python train.py --model="masked spectrogram model" --dataset="single English command words and digits, spoken by a formant synthesiser in many voices" --win_length=400 --method="simmim" --norm="batchnorm" --hidden_act="silu" --widths=[96, 160, 288, 512] --optimizer="soap" --beta2=0.95 --adamw_lr_other_params=0.0011 --batch_size=128 --adamw_weight_decay_other_params=0
Rows from block 3 of a small masked spectrogram model, named by matrix and row number. Rows with one number belong to one channel. Each number is 128 + 32 x the weight over its row's rms, rounded and kept within 0 to 255. All counts start at 0. Numbers have three digits each. After the name is the row's rms in percent of the matrix's.
Before each channel's rows are labels from the 100 clips, of 14976, where the channel reaches its highest value: "peak on" is the class under the peak. Only what is clearly more common there than usual is listed. The data: single English command words and digits, spoken by a formant synthesiser in many voices.
# convs0: first 3x3 conv (model.blocks.3.convs.0.weight, 160x160x3x3, each kernel summed), inputs 0-159
# convs1: second 3x3 conv (model.blocks.3.convs.1.weight, 160x160x3x3, transposed, each kernel summed), outputs 0-159

peak on: silence
convs0.91 090:086129134121102080094074141084161172101057107127131118119146102174146137083121124110104077163155131111171063159128162154166134109165155124107103087066097090096099113148123121158131122083165131147147195165095157136093098115077182105063154086130140126090166125132141097165135127164193141093121132048085150163085156102104090125084154083145139137127167145095127134093192133136128139122185122137153183157085145178125163170099135089138106102114153192088150137114124135152128086154065061
convs1.91 097:143146100135113141140163195130111141190145141167108107143104130146135130104163163147138113162141092130140149080120151152092106054082132115095167106157118117168143156175134162145133124103153186144094139066172109098123129104159189153089120129170147125133104145120055132171149129129110083165109110094185095113138108121119177099151107135142131107198087146198149141102204135154107165078151098090142141054107119065120188082134046113090147168138176172113078061128170114133085088143130124

peak on: /ɪ/
convs0.124 090:084094186142118100128152155138100181125119175108108096144140121148073154109084128147130152118059107172138114102165158089135061141044161083111108142129160141125158127088159113115099070148146063172108146089073142084117100189095135174092113132166118149152105145147090107081098109148141108094125118092076156153064146167156108091143158106125112148115115106135133111251096110131110127131055088074115119098131145130127069187121152124157096118083117091147122147170092146095090141157161141
convs1.124 092:208119107103154088095166095121136141130162112136147081135122120086141074109108155143159086146096155117180127129076153124118133109171127187165152087039094149173161154159090140093115131112139130124155076133076104137142087127138145084181149126195174130139113124133146181176196185106065095204118096155146083080107119124148166179073109152134157113176145161205125129134126134113141149154128156129157108140163105103122133050099130095080174122109160103166143147095121128121129116095125063

peak on: silence
convs0.105 092:105149035089102130122039107159092110071107163111096118092131111102160085117111082147051160133103149122093140157104142202086118118137100146082140101094099170109141135130093117220125107098168119099124130110113219112156134112157159129112071135059098139090142105133146128175115151160160140178183119112111172139089116181151129134107111077076108098147217126149127101073173139157161168152107130151120139166129104134123103135124148111147122045156137126182127109140146119122113101114124133
convs1.105 095:111121159115148123145119126146123138118151149090107145118103180116125131119141148148134163137133117141145144097178107116139165129088179140199089101146112181127139095104105089121142167146095150132151133092102047112160095154136226145097096076132114078128159103146057121092085094119145068117116160121146165115160200126148154084113126142129105085118111090076138125101152123111195164073078160112135175114123190106149123103146110117131095114174244114124105159149175168154143214124061127

peak on: /ɑ/
convs0.131 097:109143143135132154116105128096084135086081145117158105127113139159126135070082078095066133110114111133170094121179135064060126099151093089225056095070101149103124096125080060112120124088135122134109162093156105133093147101120141167144109127134129183120093128110120076177121134085143086141108153141134107178142173155155049130058187163131179101138132111106081125123101165097140126114130119094168096102125105184164169089178120132160124135195112117129135159105086080159088115136092091
convs1.131 100:173127097114101085153141146176111078122146156064106052118102139161058130132146196117106146105148138165121170108147123142130160173106101129038195140191124113141106168174156096142106114120153089157087144156071114149109133140176149178152142120100125086137166177107171191124153116224092130109121140136133130160137150110140190065163089075136158110115133160158122145073137182115126109113160117121146115142099157117144184183098198104130136112089158128095062117109116149152103107124130120

peak on: /ɑ/
convs0.134 102:144143119104122123046137129126091035147087144109147072102121076196091103120086082094138128103176129137115120132192112153122163075169173104157136150101111166081128093183133128163099078117094042086090127169080180104143153110166166134106158078145188148113128138095139063109120102096084154129141098126038095135153113089154116134148132134141158094101157101098124094085153145170130173121072090142116147149132092138105112132066103154123162109160100103168118113154146111173147133155132102
convs1.134 098:003127133175099142183131152085210113169163110101079077158096124128133140171175164135128157119117157100154148072104138132125146142063063127087113102161161105122153171102116118138147152145174134164144146124103094110105114138087133071081119139103149105172159122066103133129096127134137102143131176139170151109133174137176106147142127130137161189165122155208120146058138116133162092114154070171091089082136072113116179159135135093098123139136125112137150153114173147089103143124079079

peak on: /ɑ/
convs0.31 096:084137099107127061081077104122117102079137074149081127116122117097156167156096152136109112174127160098112160116165033157174111144158102149209092130124146106105144146099141173168076064108115109086127187129088145129173115117133116136164118083155160102070157164105062111121106101117171111107113130082151135149113109108126142080073152111053135097074128130126072146104143153156085137160110100125114115095104099193112134190095119121086079091149144152081148145134137175139100163185117094
convs1.31 099:186130155149145130085197176172116166153138173165085082110168080109135155120119057115171146130114113138130091148055140097110128096138147102128127132124125126094116151140123081034092097106171162075114137106027139184141187121055118113112096132127094125148122115160133151152103112162120145083119138114166131098151110159088158150161088192111133111140076118092123110185101109157080147153136104086169126153107147076081108086148121120195123167069144143158091119144155107169153109096137098

peak on: /k/
convs0.70 113:069115148047102117044127077092142157139087098151150100103151104125146158120106104147100149101163112085134149145073048098119087107105164178143184134088147133130178144135165103136116071130149097128102140129144124154148093110120146144145102092169110104161181185111156072140144142115150096225085176145107131098109177121091100090165150082138141131127138110116107117114122117175106169123124080153118154045097125144149159150113161094077103093107132114134097133115148051133118102191082071
convs1.70 107:142104091115178107115216076131125102144167117175119121124177118142135080083037123128142132095123144105128131097056128125127160130124150117104069150133121145170123137121154165106108077068094195108136122161090164103161178139119122155115128080162078119132096118178145057101126127125117167115147023172119119133155105130138090124101193160118122156123133148067145154092102126096118143133073167129203127136142185116097073067113111125170100165059155111166146126113111094154150137130107145

peak on: /k/
convs0.93 090:035142169098128095169108129116160155148181093186111140148128106115128142168113134103061104057185141152107071120116122108129054214058074137114139155133198060149089159116101113077120135096160175165106120072088153086132078132118098147167099124092147110138100132135077132140129150088133191136141142191122184152089127129132154095118120145138150133110078129141119150106131060166120082126117135135105130124144124066138112126156081161154178149091127093108134110159088182119116128132109105
convs1.93 094:197151115135153196110069105148097157087116158107145165088131115121125126094158115125143118144111077160090113129182123131132081134160115100175119141123144124118218123107141152100107123121128067126120171170187148185146174166116037138091081140139081095136130108121126135078150136212073107091096125111093135137104100122128136133146117147075106096051154126136162076168091143044124046104185088113098111155105123192124162141111116119103136114145131102107100162094093151132159166127105153

peak on: /k/
convs0.56 092:138144138171146079147136167126106056147102142119129113137135146173095100145144117127120106147104141165137129091162169134206120138079186135147085098185129047098182133141150046084185127114114182134143166093077097051099121140184102163126144173095131151135100132115132101131052144159143092125132108128123125151119092100086160094167148137089111120163128132113168122074121148149128075089117176095091098113125093176142129148182120184150169141114123072125148179123053075106166101146137163
convs1.56 087:093128084118116154124148157122186128099139089138132106105116073098067070122136115162120148093124084127121109072098111098143073162110109138077138162095141091120105068137145192167046135115072178099112109131173120120110100099137149106093097071103108069114144145134145153094064134092129178129099097173141098114144124077156117118080072126123111169122087092190124176073115177114118098085107061164164107109113112131073104104042120069119098102121118117130085147135154151095129110138181118

peak on: /ɛ/
convs0.102 099:066075131114157141080085131161071140104039135154065129129127097162124125095036076057161116127138131091150117180128092133100140129204078134124145158116119126119163107181116129112134146134144148105131135108127143117132117128129170086154139101082131086155163130077165116159117148231129120156113111086082134148117123161139167121081174151122134171087143148157112102093161095100159088081178149111089153114115090140171104094164148153097099161143109147082122092115104148118086082169052143
convs1.102 099:085132154115130088159167132197127131145122191173172109106088197114106112141175138124078162158073134171079106107098174148138150140103117145136129090160150143129124168161110086129091196133116149169081157110139103104147119136099140072166128138080179166128081149166122101160149157077121153150124190119068163090155110180093132120173112161071121138120143072128182052093143151164172162136117106159147108149107119149121101150175145067137130146124130154076182146162132108107132162088187065

peak on: /ɪ/; /s/
convs0.11 103:071118091152107121116157152070118115132066139078154112140141138151098134148106093076099125145143157131143138161168091122109109144056093178163033115123138170088126113126109111126087128136122166162139076099106163171133089146157102143136121040141091117076134150112090100069120076163139037131090083109118171153131195137108143102066175110136144107085069088096130141086124138163159104107136073083113106140137077133148107137187112159112073123136149121179128135076130153153113166122107096
convs1.11 106:145148087143111146128120152155121139103109140120159189168095165141163083134121189166137165123116145161082081123078143133142117131187055159123102160119144108113145136152073132038087161169136060133137163152189152163073173081077082108138131116074134074171130108124166173165147147123136162077128138118144144094134104138140088112092056110091123108117164134061142138124069111093145084153143136155159177130136122140109164091150101143108154078165077141099120097144053099144141132087106068

peak on: silence
convs0.159 100:144195141088110105039204117178146073172109133133098099131179109184134198165143114152089148149089146130163114126093113124147211150099120122201101113141119111111158103077121109083161073086159125113099108155106063106163132109067148160061100127175068137092114091091134103158095092103152135151092066110105176100092122101140071123166131096121162089143119165126142130169111111061122129121119101135139103145123116137126141082124098097092124096108100162140136101091125079128119095109087115
convs1.159 095:115103135103175165156081134090098154138099088075149202120032101104105144098102082114120080129121144156106137079122105173105135165074154164091079101156123140085152132162132113122133079113167109151089121063124099062187110152179139113176126179154173130096137137147064167118131120122150126131124150115161146121108107090101156130092128118112141163130140119060101114071176170138131165130149193106135139116110108085140108160091153131136068129142175086078194133083136199181145149160146144

peak on: /k/
convs0.121 103:123120122165127108183072123157107203096161122203084120121162143117164105117152173104133130106145109054102109119091121129134113136096196106127121142100177057131173136134125081108121080131174093131189147144174139159134152077142100145188149146118125180122146147155196096108051111125129153156110149127174148080128076070111110117124146109147136170121142114063120135048102133179093118116154162148149138100116141120129105084136065108123124132067110105125107126122090041127098149154186089
convs1.121 102:137132108140075087131096128159111092148129098057185096110186115147085107160150108128078093117089100205131131124177119103104108100124123114140197178166109109083098135109121178145101129126111111124088149151162131106097161115153169178114129093097111107168084137081055118186164075099070142129074167150118078142166105123188143117145120129160159129110116158208129130163137150116121120079084040081129109098077078159142149175131143168175140103158102124141082120140111084087120112158111129

peak on: silence
convs0.28 097:048119153077137118120140116114135148164169170164122142098081135102101130109115087135109177164091116082140083097079124145122169072198119177099110098106080152069147074034183078112134091163164154135133146111122145123170142088104177135118146127161095068146137106084207137148086093113132141131141132150091098119063152145108109066138105115136147136137157096141085073147143107139139108107119149125145153136092049147132109168117131151094053144087111110074153100112166104140146108180093127
convs1.28 097:115178147108116070132226084128133144112171111146134088119143149129159097133110100093154088106089090101165080116084073111109166112100124078076154176107128161125136160116123174098093125105075184110098099142124075155117179115065188174148107109126120123188094074162116117079136120088149087160125139145085111116161065168163118165157173155143137148166140150147167119113117115151157163113132140146163118106120181129076038098103101142166127141105120207123142115155153069077132119127115104

peak on: /ɛ/
convs0.8 088:092127149114094150182149092086100195125116178128162182120107184196113137124203118120070165151140150076100086177143130139167078154114098189140098164175112097098120090186139123093126104089176139127109143127160131118114138114120094119160119190124101146139052179138084120093112174124146094118115078094080178136109168126095156147119132141128188131184129120084147121143147135133134105155166127111153185113053076167136103126174097105154189127152081152171151118144122124162092173131089150
convs1.8 091:161110115144091119198106108168176145142104107080123077182131174156113126110153217135170097172119136081089087128109158117128056132153158179111114114108145152133148083054116157185120180100128148113206146098141138134107140137137145155146107050127139115150146106086127107149129113123102127106115119153212078126175147157204126124128112098147140171086123150149067130098118123083105153049098145127116120150134162053097163115111095153122145105108129170142093148139100049131100107164154137

peak on: silence
convs0.108 097:140147176070137107064165159125062134166062102067107159139104120117116181101156057129065077109141174138110146131115067143073083160151063127131143155076133155104210104159131168108157102119138146125136061161073177135153153085125166102082132148142114123115146077117097130119143130135149130172144112111111144113154142105144138192138123047106120147136092104105062101106143138124135113094088090130153196128161124134104120170104142133146103085155085118149131118055128151150097103107101071
convs1.108 091:084145112220157114130114162124191101130176101141165188105164149119110196107093119125125156149153117104137175160118132127153145168151123142068070138088141107112122131124162053172115110132155116113148037145060093127155122150124119109179131116078132128149155125150122081070115135103169154150202106107100122123063137135090181121130149116076101077178166113127129114123126060126132170173133151140076103177117143095134108104141065087156110104108115114127099098151101151186142158177163079

peak on: /ɪ/
convs0.32 097:066096098152132077150095157140106198118119115098149116126109100160161156130096084137134135152147107115100145122146152147038147155146148134108142165114113116114129130141133181128081171126125070106085115133129154188127152146209121087114119116169148116172139126155079140092108172092120117069130116104172144148157179166166074150186144159105150173104144130112103154076120164195105114184121133195117141106201174199124094088049084100101168124097119083137054123127140112129115130139104097
convs1.32 090:189142143123114193143086177118129075067103118146157196089073154144191123155048134122102097109165205172091124120207135136122117098106180164114164154089129175141099107124106125156197116123138125108126137132204137095103178205152163113124106161126121140141107139166159119102117125118125142130176115129130130161113095143060171147144187082156114124201145105080114111131140134117146136115190127120093128095131130095106096144219167132129124108089130144167156179150131113132116153136169132

peak on: /ɛ/
convs0.66 088:125164199172117141137081171138065134193093070045136098098081135119129143099155092059142129144117168174124159149110086114140160161094097133171195171098141122130193119157127116134173210184157074121179109133109133104049122173168093114113113147100135123134110120214126112105163152070111102066135093102122119119172159141161119171121157120123157152113136122128130083107140157156103067115125141079126125136105144137171125121159105103110123073158120131106093098122167186130137146111145155
convs1.66 100:113076108111137099122123138106146142052198147172147202159153086134109119139079132167171158123117110048132126090116110162140083074117144135039029096133130127131157106115097210107117084102130187170114110084130127111079113072099109102125113093164117115103089127113111153110113080164165122155148086112110107130094139099096100076096140121122103119129076123147126124138117053053130162101151157138112125168115171096161062064125140121171124154142116161146148123133120103175148134099128113